Rows from block 2 of a small sound classifier, named by matrix and row number. Rows with one number within an expert belong to one neuron, the router's apart. Each number is 500 + 25 x the weight over its row's rms, rounded and kept within 0 to 999. All counts start at 0. Numbers have three digits each. After the name is the row's rms in percent of the matrix's.
Before each expert's rows are labels from the 100 clips, of 14848, where the router gives the expert most weight on average: "lies over" is the class under the peak; "responds to" is what is common among them. Only what is clearly more common there than usual is listed. The data: short pieces for a synthesised band: melody, chords, bass and drums.
# router: router (model.blocks.2.mlp.router.weight, 8x320, trained with AdamW), inputs 64-127
# up: expert up (model.blocks.2.mlp.up, 8x160x320), inputs 64-127
# down: expert down (model.blocks.2.mlp.down, 8x320x160, transposed), outputs 64-127

# expert 2
lies over: D major chord
responds to: key: F# minor; key: D major
router.2 101:445497511511549515483517504500462476512567461485489509507481484494466539502503517505533506490484514496548432479463504536487514499538468506499464509515484471532459484479514508477519499460507549
up.0 058:506500501506451494509506511484455515533484451512488465466524503523518517510512486480463525488497561557494535486478547497502518487509512486468522530457467491477497503482504492476483465528502517
down.0 067:441539477446492520493486446497544536520527533516492529513483495489548457507508519531487518506522504505523509501488503515495494517531467460514465512522505499502463463516503488494551525488484473
up.1 118:499484495475485479529494491499477535548512496505488500489500532502532504502453464522443498507477515510499520535547466486530515537506535513454495523463499547502540499478474514501498510497495475
down.1 114:510486493498464472492507517487525535488512555526463483545510488490537480504493490482478514497463499549476468492507527508505510512549456517447510491494468532509502513504507524494484461461514493
up.2 033:517493525508493522493455519519547475493456444501469488511484514477556497529500489512483484468514554501464509518514514467513515518489531471486512495511568463466461511493498504522554468506490529
down.2 035:487513480499515480490542440486468500468488494508540462514485539521465513522494477502516475482531483479461488496477546519529497496500493522465486488520531509497525471511523475518497508509489457
up.3 113:512450511516509485485498484537520479526528509537490530506532482495526485535495486552527520525481505515491439489484505441505488475515529508455508479461497435481484525497551538502524501505499441
down.3 107:509479490514504569511496524469467505520530497514509474502485500513470526470474498500470494459490489530472504500469496521496508524545508496531495456520462477473535503534527486480514508545521472
up.4 106:526493484458497486514492465518490523490493516509467500491477492469475500536506453466531519518498492506492520543490517519497493488506504478500513466495466494438543554481525502449496524505488501
down.4 097:488502514483504497496508525530495520506500489504485498469507480482472495483514513497499500460484517524541503476485526514460476467446530467480504515500504510548512483545507472524497507503533516
up.5 114:496507476489470509536535517487493521519433480519508501466492523483553498542439508527521516459484500467542505508513540479451482478506483389504492492481503493482473521509530544520501491523487497
down.5 122:545511498513449530525504517533521480510474481515505541474526533518467487514472497484506557466479534480546521455516525548506465478536483484507489494492512488491487510498494494533503463515536520
up.6 051:471500476509481502495506496518549522512501461482521557496524554536484527506484501487529481480523504544446521504496476487482522532503508503511482451461490517483546514503488528502520474508452513
down.6 048:493544508497510515523539522515516526494453469489482536505486519544486540529505477493490548512462549448535457478540484465538496465482506511531529496473491453489494463501517459488516468493541509
up.7 130:524461491504515541499529496525552487514460499479532521493500471486522518493506517522448462488480506501531519492526460493513504509508471506489477495459478493470547491470503530513524480521505480
down.7 116:481487473466501478472544510496530455526519519524503475458485520504503495552538504487456519480477498495550519467503438459478514481509549471524550483505529496516473490476495530489513528480522511
up.8 113:515498488465448494493486471507486518490481480482543494503512500470504500445490499492505504500545462506494546509528526557511498482545460498515513541490513505461493518476464509502501532474484467
down.8 113:495545492509440496497480484485496440500490521522550506496500504481479511504485491518520468504531505508519481528486519515480502513533510529467499463528545517500526487515496492510482496536524495
up.9 102:498488474487490472538530526491466487483497516503512519503494474495511487460508497501498497522510512499490534519485433437571512501511559509458507524475527459492482493505517498548514489527472512
down.9 107:477479506525445509493541502471511493495501470471520499498441511501484493485515416491451477505506504524480506534517492502568497494515508504499482478561532552498494490518519512507500489519490517
up.10 137:514491487492518541501498504479465515491468497510490461474521501475502500478474513525512484530471505489468473468477484495509512488486475504495514474432563470499497531501499529532496514512509409
down.10 136:451522507473476520527506547506530511527498530477503498530485519539482492545455445528470434475512510460487507504480489457475522527475521476504546552529506498476509485501466503496513501442488501
up.11 085:503498486465489519525464508487508534493455504500482493511498461493547545468477537502515529499472518486493551518498558444516539443494526507513479485502513497523498510482553509502482459470483517
down.11 084:514475496511486501471527539553507504470494471491493474500537451526539512487485487483494531509503493458492485498533489505480509463519436519502494496502459519509476501495490495486503454484498484
up.12 060:518487513458448533495471506519519501487505488451487524524531502512505536499538532511469475491511495456493483500510465500498516515462511505538487515455500510484486522480443527495523482499539483
down.12 065:474492539521509488526468521481540532442490509525496483549518484509471504508488457522494551465506455471490508518488514487484483481493541455497502501518494489518480470512526467507483500535467499
up.13 106:477525489498512437521486465526532495507492502516499490498516487534532534539465477504531492559562525533497463496480511491509492511478475474520472488468527492463466503542505521492509502559493485
down.13 102:459474472501502522486515478509526484503475452495486482491472456504495524530532513547517513477528478515507507480506492477553490517480545497527486504510525439450497491504506515548526510532434533
up.14 067:493501497477538526500536506504484456521463504522500528478546468508502439506511456464487527483485489511463473545530476489506515524480474489524486530503481496506492523486487524548504515471505477
down.14 073:490466516541507486513480481471517497511506453489507477545540447525459506455481511527482496468480499493501456460537499523543489526466497498546499555508479510499508466503509463480523534535490533
up.15 064:485522520497487501461492550562519469520513493469524533506524517485501500490534536484516508532442498506456506542484497503513489544490521485529509505482458498487516508495497553474484480526498486
down.15 066:490505472516526478506458504493521482530472482519475513555472487505514544477506508499482495494504435547476541503508496518490479504510467424503498495526506472517507509488494514488506531459488501
up.16 104:465452492466486484522492496553478513499484511521515495496457448505541529486505487511556492485489506413532461467518486521536501492529495517508515535472457457466503508507467513525499493475478486
down.16 097:497474509474484461516491516497539499468475544532520511519537473497536513511458489511480483489503535524474488485488498496503505471461488515504492532493515506538516511449533537465538477511477512
up.17 075:481477510465478498490542492531526502540497518524507504498472483493500491471511504485523509454504502542462494476508535488515501469446467504483533551490505505499512469527514486479489477554485522
down.17 083:498465489493540487445484509473498493503486501514518464501474453480530471494485463469513469502488462488440507492535503493454516545532502545436514475496470503493542516477524527507499524482495481
up.18 049:477518532494468505501450475546516489525461487494467492514469510568533528516494500478519481503542545482521471496493466466518518539421525533529468484496506560459482504493473484530494520495481457
down.18 049:497505529544489528465487473487479535484481488478519555478483484534474477466506493519540476502477526519475501486543445536492468514495455519480554489521518492479497457542497519472520500566490515
up.19 107:493475492523525500486466485519504518469516527505539586486447529502503496478509467540510505497452490487533493507495492512471510497484520534498522411461504482485535484478467525513531462491511483
down.19 106:524520508481528507542493530510513468516485528478552504511495473515481493474516490531523533488519472513485463487474493504499460496488484490522481477484531516499516519494506484479467502510480483
up.20 060:494471497528468513498501524535525477511499515519491498487503524491540532514476514500453487505510494511463507491503499504455513513488491532496456479472502504477548487511464537479492506499546513
down.20 057:530503529501522470496457506512547481502511489470477515475518519512485494535467474488503490509539490518492558481483534488446454511506477497494527517543475545482495485443531492507511544461475511
up.21 103:484457486533499532501506505508509542542536527435475535543505512507546467519454481465564513478510519478481475528493494527480533478468503501513520495494519447511476518437505501494473480511509456
down.21 106:484520489462496473474537514488550508476468448478519500480548482489487500508526486465463506532493531536449528476478473520485492481490500492495488484512519479486489500543472524486526508445490530
up.22 052:542491487531485518463502434519496515535492490523493496496487497500545486472477533522498518536502463521460550538468538462528510522507500490487513444482494512466512483537484498492495484510509488
down.22 055:493515499459523498478485482504556526532543507492498504485499518457530514490488534546454559503523478508513508477513488490540539510526512499461497487508509458451512507551509492498529488512469517
up.23 132:519464478489478472529473542505505489465473461525536516490516513522499546492482524499497486506476514460495491518493500539501509480502481514492543502433535505509511473480478538500507549467511488
down.23 137:450542548481487534491490525470500502517478488491503520515514506498517550534475540554504457493520526472513528478477486481523522474467460527531477467505478478501484475539524466519497514509465483
up.24 123:518475490444489484524542474458524469481527544509530489541493536540528490513514538518498507513459491469511487547499525487483506504527489514472472469486476498477517505536452506521478469510502531
down.24 134:553526465476522494484498476484476508492466519512503471474515499480483518493482465486487510529485444503534505524516540526509485507488513563518527472524487494542469509490512487517484490560481531
up.25 130:503484503475515503503527472485471537487462494467482519493482496524462521443489522525510517508535515478527533515552504491528500509480511452532457522474558502491486491518532523491533488487464489
down.25 129:451450497491505496496485497473469522475491484513513508472510469496501512527507466459493495513528507484482501513485493488476455487531524544487533493500507457532471477482477516482485517517473484
up.26 145:540450558528514460499507502510494525469488486533511527484511531510465468483488472482441475484499514526478525460538487528550505461507505529545516529522447520484558467476525491511506498502501471
down.26 153:529483475533524502546488498532497508516504522504557500483484445519480465490508483456509550456486478496490503488506502522530530532483478530496463491521514538497496516492494479499459521532518483
up.27 104:452443482521521481531525489509488476522532471472490501485467520486495523476526519497485494474497494483469502501487500486504492479548530501479504491515497496458459465479520515485504522504473509
down.27 115:519525466499515492497504472489473502471552542498495493427544498503509542512511482477486498525494465482480502519502537479478496460505551464505513504484513494486474519530499490540453521486509493
up.28 077:509493531553493442473522517493491517506519487485487516481512474495486488525484484513503476513489535504481486512512461504526476519465489496514529514530510500493498504535474524480521458529493509
down.28 092:527543522523553506518532490491541444488525515509497444490513478533501484510476518496485516501479527517445504516467505443529526489547488475468490528505498485494505493459515493503522531472481486
up.29 101:460478544467484499495483489504551506437477528497498542488474494502496505483503524495485496512517507475457492524539486493510454511445502511521532510516506505499487492502527532478555515504483526
down.29 094:503504494475469522503507476489501497475480483482491485496502514528440500467491488521496455473507495481458524521472492488523542494500487524473473480498495490547515503479513485502544469500518513
up.30 066:493523476469480494486508496519447510497506533535535508479504518480493510515489457531480508551505470477500493536498500477528540504511490501495538514513503494471500509506482493515485498495519451
down.30 071:541511526470493540495517472536498525489479557486498504502519475517434497494486517497493494522464514473524463502457483517520492474527490466467477470480528510519507493556533509468481502508521574

# expert 0
lies over: E major chord
responds to: organ-like; key: E major; key: G# minor
router.0 097:484502494514528474473488469438472471539508516495477494521475519469456503514509469489516452488501504558533497472511521504496519492533503458480468532482502473518512486498477486460506536493516507
up.0 085:501452484508515516497484500497553521492499504522507492521515523527511511517476526483535486525470461483544494530520536491489504477462524515482459462512503496511514506503500498474498497471490474
down.0 078:483514446487494448492514495528501492522497516507514501508519444491485502525471498537538472511508510498498504502526493465504534509461541484485515488490504543523519472502518519499459473468522520
up.1 083:496492486495462523561508478536475514463539510521495490501475475471518504495522470506497516503519520523483496509536460484526483513479510498495495473496530471517511511479454533526494525510493500
down.1 093:478491493479462495514475492538508510465490486477502489540536524503499516504492539530498504486493503460542477492500487504540506516497483518458505488488502495485514505493484503482498513507508475
up.2 167:497500456461497454494537467508473520498516481536481530498510504467527530466487472491502522486497512507509503504482515475480516480468456468492540539502543521500521490481521529484496486505513420
down.2 172:525515509477506488479493517517474552514518462525491508480512502459525520478543458532514528524474460475477486486514509517484462522489468501498493512497506527479530509526487477484509493451485502
up.3 062:509485480491481525522520488519544527508485498509539511506466498462498469504483487471490471524483529496485504471512501535490502508493515489503548534496532528498496516471488501488497487483475527
down.3 068:522535511510498490494478488489480453488439566448529469476481492484481511523478480529474492538516518469489499484474511488505497499486489527533504495493511482514506534502476529508496525460481542
up.4 157:460542513468531502492480520517504521500524484508518520478491501484489457536483537464474505519492483542514477447499521421511529501500519556480531466480500447475507475494533498506526461467440474
down.4 155:496529529523520555492536500476516434552453498503521494516482489479544530485479509539534525489535482467516497527476486528512530550536481489482474488505483485531465520503452494456493516536449479
up.5 105:490462493522501505536457493455481499505532500519518550494509479499506497527499481496492479431476501486476481505526535463532490472539523483509492494513506473512480514525525559552551491510452516
down.5 096:492485497513541500538463521489535507495532484488512467519505511487484495505511518509499488476538523495538446487467521499498527482500502564485503445550529479523481458502461471505509501471465485
up.6 120:501432479512498478448482505483539522476533500490481500489477491477480451523506515494513507522486516536494474509521463476549528490518515537475488496518531486531544486501542507520478493548478491
down.6 113:486509555497510484497496503480492516476466489452502540496497477486519481526486506498517495464502481508485494478496489474518484493506517543483517501558520541514506447495498481523501535519473479
up.7 079:464506514515508487491479544493512493509495528515515535473484528497528510495491498482473527505517461461510505529498453461468503500527481509491491495443494526457502503486496555505532494533484548
down.7 082:473480486499548524480501548529514458464502478517491490483490507499521510521488544554491483484463472464480461508500511476513512471513495504510484539515494507514487486530487468537512540501452490
up.8 126:517504480514534460505521511534477490444489473476481486473498477516511500530444516507472489495579477469508516466489521467523487501499485505523539481486478471513516550577536541466492480502477495
down.8 138:523483494447473486517506475496471520481496466537488459512532511523498487478481475489530444504498527493516471490517494523498514480549504498445493479517536525454487467511497514484502529517464530
up.9 044:494494513492506546497514487488526552515520460522560565477514536525514491532495583512481499517501470511505466484505510480474462542507484528538523459483458516535538516535465513539506520516508477
down.9 044:511499495534513511503505463508441483495468480507495489524487544508473505464505511501473495529492537493512502462519468505520522543491517537516483506527474503517497522506495475504509499477527508
up.10 082:469485495480496520504487512471521459511453492484507494490476545504508518497462480498452532495497545461499448508479497528504475519503473520526497497536513484499483508505484519507463532510484495
down.10 082:503513479501480510484501532538477498470517489516508476527539527514441500519478463499511543499537483490483482453519535530465466506503499501461546476499526519569492462541503483511528513546515511
up.11 074:460498487475501509492480521548500505529530516498493529477528532524483519517488505487489525492436484516477537517490496477477507511488523503537526491497477523473491499468514511474562495495499476
down.11 076:503521495485521497483459540475479500494498483527517512482473537484501498475540528514487486508461509497535474493508469565527527505511493507558518477507492513466505481457512504487506484520499475
up.12 078:519493456516502522483520487522521509501479463496510514498477534483506481470473501504487506517514553506505526518486476515503536544511560472459498497512493467514490485503508549466512497497497469
down.12 081:482499554540493520511501511503459486512545448480491480474476513502523453500516521476465527507521490519471517474467519505522457511525492477477475472505493521537481520496463516459461488504511510
up.13 057:518511483474530519522487495440561495487502537549509481513495486546489504529520527460469520498542479531446457534454494526508516503474513486531503447470539516452504470517527530517513476510500506
down.13 059:528510468488530504527497535530506477536492509480527467567463468506527501481476504517464501500537531504510455471545529491455513500525510489538519505538538541482460521515484481493492512499451515
up.14 112:489507492480503510463464461529495494561507491477513457524505519493493503469524477527504490461538495487552456519492512524500501541448494481517560485500489520461509504552500491506488522534478494
down.14 115:505522487449490455499476526471479502493490542545490470498533499524546464510490510508481510501523525477524538503474527517500464512523502518490516491514508505502484491540468551479522495466468472
up.15 128:516456495496516494508493502483490494464508533513506507476511483533479502498506482512495467495481506515524528516533506516507509548491549504475488502471515506509500524428456515524476534501452453
down.15 118:485488497504472480473476482519480489471478474486525524506512476487542502502509517484492455477554534450521491491488489462490483453484507488456460522478523455479536506531527457507540539497488499
up.16 116:473513513508517482522492484481507521486495517535492505482511535490482505519473508477467516464530482491481526517494518485517511525501509510464531526540513439486500477490488519486540494514467489
down.16 113:513524427469515542502505512517482510496529465466499536491531506476487523491521499526505511509497456489495503498506508490464511551515472420474497519500538543497498498495562481505474513535505519
up.17 120:485494508503498501526459503518496536503487474500514500501506531499506481425479527498503514470508493522530496501529489534492491556497518489531559489483525514502516534429494511473507470506539533
down.17 127:455486464522477492490523532473458531498522505528514488466533494507472499528490453521479470466453467504507532512506540508514488497457510486523530493497535505497535521464502472502500493537511500
up.18 042:429512479501496474518515490518514527471528494484513452571537446513518460492490504480478479488510465528522478468504515525539485473506502500521544488498451499488440483524481530497495492517487544
down.18 042:498452576478532492471536478529514508458477491490489522535528495501497525520496524539467523505508484507508540548469462474470514454482447492485510499510471548485497513497468512490481506515511503
up.19 064:494502476495519491519499501507565535485518529488539493473490469480529499491510484477512545484468522463508483513492486541495531441515507511457466505465496518489513501483492501516518494510491496
down.19 067:526478465491521498509492477529481536534518505491499492474517450514520479513531526421479533535468503527532505484493522523518514538492510528538493520453460513509550459454485511530527544523514483
up.20 086:500467517472531472502508528518429507489468509501516476495533557494487507500522519478500520506478514479495538486486493503489490522529485518503485514469538509461563493502484507516497511504481469
down.20 094:516489473487528500469501512493541489497473511484531471527493500505481486479486497560522521525503457511495512488489500498498532539535522498491501525502522494491491466513507566456496459527513436
up.21 067:501456528490531475512521504505492551535522514505487476508469487511522472504494504486519512469500524493463499519558494502485514457488483504469463466497506518472505489474505507484501533539517503
down.21 060:488516544506494507523519466536535484490444519532470500502483495484528527462497548507479490488495514546505452501518523510510525533494492502519499510498528493527510477496483457540494536513509536
up.22 080:513476499521497477494510514514521484452497489532496524462497495531478497448496505491465547480460505429501497523469521493534500431515508507531483480532537521511482507510436481531488514472488527
down.22 079:486486464489511478539542485485473527514501475522451487505545542510528504492522518521472525510521495524510483474493516530469481489473480505476516535527504485495508550537491497496494487456487485
up.23 101:488514481476495477497508482487471451495462512480498552508499505492555449505489513514453550476490573496487480483463457501517458492495537503563500476464486471474552490500446509515515473522490480
down.23 108:466525507493485481520509492494521477559521499545480489529479514493506508512534513533485486516487450513494485501487490457510521505547471525442498553478481464543492501471474502507505522500485533
up.24 099:485489522490540509502506521522535496476473505492477482496508529513536475519440516524517501545528498520452473541484515503502489546542488516523519469513504465463510466542489523488509452491468471
down.24 097:497521461499532512541483468536520480488500462499513490532471472489547512476489484536503469475502503483472498508474508504505567491492536501519479492530559517494509454468493522494521484448487532
up.25 062:513495508459487525502514523507491503493514534476481529502528477476520464514509462457501460495510492535548520497505533431509526536484484508473479512536557523470485574478506489481478563507482511
down.25 063:502482483454511497523505518470476539473507493542503471465516495455483515519461471466510547491499505496448509515478508544522546484460509491497528473516509563440494520477480490504485490506496514
up.26 093:493522461500510521481526534507491480502499515466522518502561505487509473485513525503473518532514494484530519511443518464510497516496517503441522498499525487459525509489477524497498510510480487
down.26 104:533546491517452473487476469494478490475464440507544502483518498483498495531516495527519479483542488479539527495453515519485545445492493502505500499517475540527525474548574499479483520480536498
up.27 139:517454502495501459471472469493436474505535495500466531514509518492512509535465486525520511499472512515511517515502496492485519515482490518481491545484498573474565518514429518488467514525530493
down.27 143:489512521500486519574534478485525554506504511524515465523485512474527508491471513453516475452516513504489471480530488503481480540519475474519508495511505483500509469520474505516541538468456520
up.28 078:481479482536537519521489528514504514465482506490495513543475476495458562476515492535457490487490524471512493458452531493503517543497496470510499475498485435485504528498503517512529530513510500
down.28 080:473481474525481533454467468482524488522465490511521488478473510510518553520465535496502475502500527484443503519517467538467518503494480521513505497503545528476544461500455521471534471491490504
up.29 097:502491518493519474476537519509502425471524465504488520559526500508476456494482542521474488499546482549546482539481546477496478497509516526499492540460503492450534497461530539514489500491503465
down.29 081:528520523492483477520527467472485470425506479494479465539499486512527477478485529519485480496526495482513446538466457470496494499510468529509510515505480520483520486502483538489524528500464498
up.30 132:490530515496462476503518492491525517483492508480472510465537529566497531508512487505470515546508550503493489486508466449562526464471512501512491472475546491480520498516517509498535510556510499
down.30 128:533516497529461520474505536452483499489497529516524495478499498499508521500497481456509512482518524510497493513459490501477516506481491468499485473494480454531512501489529500493514487466527478

# expert 3
lies over: G minor chord
responds to: key: G minor
router.3 104:445511502491516502489499502478497493546531464515501510525527473488437525530521505507507500521517478506533449468482532521477532474536485503506485545523482521520533472484512490488526521463522527
up.0 078:486502508492535487519511493508510510488517525533507510488500510465529485475543524495460545527525505496505494538534519517498491511533569494532500493462536487458493518496510466487504537506498484
down.0 084:508470490519452533469518518482523475505472441500504493439477500420503523497571493503462506482519511539508477476521481478468502538501507508447511496473532505457492516506535467503508508468482495
up.1 091:488535513461546478548506523490456520464522513500521483508524480533470523508519486480513504528465543517489476534528512524444458524499487473516518517460512530476524512539517488529486512562516527
down.1 093:518493516518502518502498492493490477530505548432471480498531514457498489506479480511509518436497494538471549493494479521542519517492504514483529519517503532527476480490496509509508481528530495
up.2 149:500492480437500470527526463489487523481552543480536508513490523509478497492481474550459519480501522502533472523503541521538489471521530523506547528514500473461499551463510504496473501505474485
down.2 153:472507469504483467462488507479504494502485491518546543512444520485481535501451479551524495556496503494481506483519478492505511501518504552465513470541509497487493530567494519478542502480479474
up.3 101:478535495477486488464487477469530466475509480512457517546527516513529537519489509491508541493458504551485491532501523518467511522488511500455480508508531531528491520500528532503482496467527498
down.3 097:556509526517499500493539555474462474525524531475491433467517550475531480504475467508487533533485511529485515504483480546454552478469504514500510492449466497554490500452458482472476494479527483
up.4 065:482524486487464502497558525529493453492554526543485500511492538516481491499496494545513493448476480520536523488471481452506496507520439495465508483483498487476522459496534513490475404507547459
down.4 062:505503528523498490459517494472491489520479535491467516489467490465483481522470481498492487529494493511468507504527501494533529475519510525510545481505465473513491527496495473503528494507506489
up.5 147:485533481505504513536499464480511494505459478528467499466511510461505519515474477508501531546510516463519530556516497477495474519496548495505507477483472481465477500486467528487492492476470464
down.5 141:497479486498460525548550495509513491524522460464521454532482468491505494472506497496497475530480501524474541463494524499533488500487508489510490486520525474495500517550486492477475544477487507
up.6 075:524453505503510472484480469501571531430513491503532519531501428467515484467493486471529508490494478433479501500553473465468505484471470496478481519494508507503514551464522515537555488504525507
down.6 072:483501563532521441533496486489476530512528522501508536474498509502473501530518523523526498480497475472442520475515506499497510496488524560477503504528508468445483531513448546515477515504526531
up.7 110:479497500491493483520521490518529497463466539516498497478512540478508489487481541490470514454503521499545520503486463483544515533483530485540516533498525513506465509471466513488493487523498492
down.7 121:555500487439461514493482521511507468502444561516500478489509491511520488495498520559475521482502515494479528507512513531521527477499456551453479511532499528481470462532511509535491490527512506
up.8 069:526515470494500488463495523501524516483437503499459509504527530501512517455500454509537473481538500491494493503476499530474495520519483484500514518459487549489482496459476518494463494504449481
down.8 071:499511454516503479506512462526491488519455516490537461507529458524458490495511495503487528487463497491493506501497488468512521506487498497482494519489505479529458528531516514447488490535508486
up.9 141:505520462502495496524445524456490496459475522518467482528532482489496504543465519506502508492516487484513479551516503499473520474479485514465494480517508569481501461501505495490474498506545459
down.9 146:531485522479520514503495545523519474525495499534519470486489480503583509501496503504488485467506498574517498495486501515491522495499513514531466494479493500491488502484486492536529556490475526
up.10 089:511527475514510485522514453494509512496465551543509496483449505500516493499504471491447521493532516474506516504482501508552465477518491523482606504518488470492496504503501511488496525513501500
down.10 084:477518481504528449532475544490477504502507507490471477457521498499510511522490515499512519489502462534514500504495511487519508491517464507490480442472541460504533453459505515516492497471519495
up.11 060:486491519484473437467525498456475481512501538514487498467480453463479490494492470491571485538487492513492488525482497476511486511513494508514527463504436497508499500488527484493483492493504476
down.11 065:465500506483521466499526498487489488516519566516522464505498496465533520515494500514544484506485520512483523536495516508495433494475458467485499529462451533524520534526489480521516499508498496
up.12 124:515472501506497472485518499518494498477481552508534529498538506524512533468481497523485519471508497455469519493535486527513483482451509524484429504458476538520490505502484553544490469544467473
down.12 126:490536517509529487517472512515503479521471480483452511470452520506492497526523497511460484490471486507490529516503523466531561481507499504515487547508503516482465488494497509536472565459486498
up.13 114:510464526453522467505479511480466487498512491516517466519531522529526500541476507464486494501502522526471500511515507502491483494492501467483502491508518517497485516499537508519497517509387535
down.13 101:457558534525495474470479479509541484514517507524515489518490506468499529526502496525493516487507498493472521509505509498514515557443487503467473504492483457487485428467479520527522477511480502
up.14 175:543503472477489498500468495507505472476507502513510529468527518467502469474472488479488519489505520456511509511511529513502533507480499480478558483488501521509516508493485477508482471513494510
down.14 177:500529483481538507482528558488512507513526507503531492514529492470514492460501473512474473519482445512507494443467535467469524533495504532476540517501469509479491467516486498473503513504515555
up.15 042:492518478494529531477519556519516497482469527485522514445517494476522540531503514396483500542484486519451466508483489474471510502523490480499531487528504496495527477487467505480472497517460479
down.15 042:488463506503467488529536516497490509455506432489467562490506529516527495481485518511510511497525529528524446507502523502503505530507511491602481496463506524507479462468528490479487471534512533
up.16 107:492465461466485560534471507490519495534509519484517490480472537531533485484473521472501472474521503531502507474496484538515484486490474521543523491457528506498482508468535522471479489486502492
down.16 102:488525505503514501515481478501499471492472550498486514486476520479567510487528520522463514478497494514523550476492509505474519529516489484460515500532539492490516495518488480476526496518505507
up.17 082:474496514488527540508519524463494506495469489500521504502507506490506522460472482502510490527499470427509522519486508516488521463469512486489508454426485479492532493504500523500525492503500498
down.17 095:499513484513517515519512483488486497505511469494495521508494511507512524467496539451484527533471507500496502460515506510504471540479516502496506510476485502512508481486479508493473521489463461
up.18 094:521472485465516492503506536565519497467523505498491500467505506506482509443511491499522501493441496499506491507483493528487477498478485525498550483509458534493486465482513475492510498502524543
down.18 095:484535505531509497494515507497533471466466548488471533421489495492543463521547486499489452482532465474474497532510512459498477544507505466526497515477516496498512486458477513473467483516502468
up.19 057:476476471486471483518462481492510503476464470510513497474521517554494524547472517475514529478514521503503516482519517493532500467535464493474534575469529474500509509580482514555464488512527457
down.19 054:506470496502516502513457537492541517493499479499485493485473542519469496521508493526441520507493508507529492512528494521469521530518516506494505483487513480501459444527530493480490496490485556
up.20 086:501513540501488437529515501538525501482518488491521554533470538457525475499493540452459475469460500469505497464491521457533534520477504496463523460503488489543513486477547487548498473502525497
down.20 082:472512501491510510498501503493534527453518518538474502544512467462472507504526505504479487525494485481509499545544526462506522470514524508464496505493519441517519506502525488533554543482483482
up.21 084:507469503514530473484509500522488517483468541495534515522487527501502487450491494484563533508496533476478486506546463522509490488476496496530539507476513499480505526503471485505529483517438505
down.21 082:478525531472508496497481473484557506451490552497491475535551487487529488507498493492517521461512500486472486556498496502564489542535488512500488488507458517447475491516429525469539508447516483
up.22 034:493482461499497482533492480465509495494500541511462494498495467495486489509521430530508466534482498441478473509537435466504519525472521501460528479496487486520538518475476531508502538499508502
down.22 035:513514498517511505448481505539491484488500515516569478472481465466502503500542486494514479472511504479485487546513486509453484515545470468489481525506542465503477492522487498503482487516512518
up.23 038:492506520496469473509521491474495532525508469511455499505464527498499487506467496511493509516481506474497461469546518501511465551513541499493476499511463512481499485490500507514540499509482488
down.23 040:486499502524446494497508504550547471516510480507501465467480503514520519519503552466487485475480541494526510506536456489496520518496473507508500506491513524462485470518478537495471500474522514
up.24 091:423509471510468481504535540501505507483474469496510467464502512490503453498497472487484529488458503489510501474500475475530521529524491455488473503488550444475467481488494486485501477474459504
down.24 091:511512538499491528510491478458558489537496500484490509500534542486531496515525466491471532501490474509514519502502505496507507472528529502517508579463442523518487476458510502495498488448481510
up.25 112:484472482473472522495455507559522500468449552489521495507522554476511478508530550496521524498499518477533529528479501484454506477479492485525507513431529483485492532477544516495466509506511424
down.25 111:507461494454517491486507459501467560450504544509500424543501486490470488505464497450470491518535524532490498497539472510507504481489486518542520527504481481489495511525481501526526531486530505
up.26 098:533505505520521478537543487505513476521475510480481547543492481543509531520488510504535513511520495551497559496506508525513501473547483495502515518508510551455480514489452522540503487533505515
down.26 095:491460507534446507516484507489525494495494504537509511503506533453522532512497479525457481466496514499514486487486506541521499509455516522504497503520496542524539479488475469486510512499498518
up.27 044:515474500518470518519477511499520493496477483549491505498541528488524500537462526560501504483453539515486537518517506516540472524486490495498485448474486506483538509466476466500520481524488457
down.27 050:502482480497510515506475488515515503500496553512493462478501517494512509509542517515491490484495528482493535538542515464502503509493544486468481502467504525531526503497503500465550530460461534
up.28 055:517511512495482528533503499509449478463519513485490502504496487482517501509494506486536471468458506502540512462485537546518510514509520482497506478484520486473482542458450484526499563480542486
down.28 062:537517484516494484486521515490490462459468497513532466537491491489506518499485498454486546500490483474499482503489514482509538485499487487523493526490447534505503515513524498499520501554488496
up.29 068:493482500508466473454514517558470517487469485444514544525476525508480494465503489498490483498484483466476517519512525498501534482495490447476502501503499524481484503509525524489529486527528484
down.29 074:506471482481482438466525483494454532530513556517506519513495519466494485470491491488504534502547555464486509521509509516526507486546495533480497512504546497500506465487565528471516495470496497
up.30 053:522456504505532518517500519503471522495464493492493480522496535550470508492472516471439458462568504473472524497504527476501487533500488471479498537484527476497481493503494536501495485512501495
down.30 055:482500489542523458477530496467523477489499519483465480549497498473502523505526479580469538543540489501522497514479487450524527512451505507458509513491485511526504489501479511491509492457527475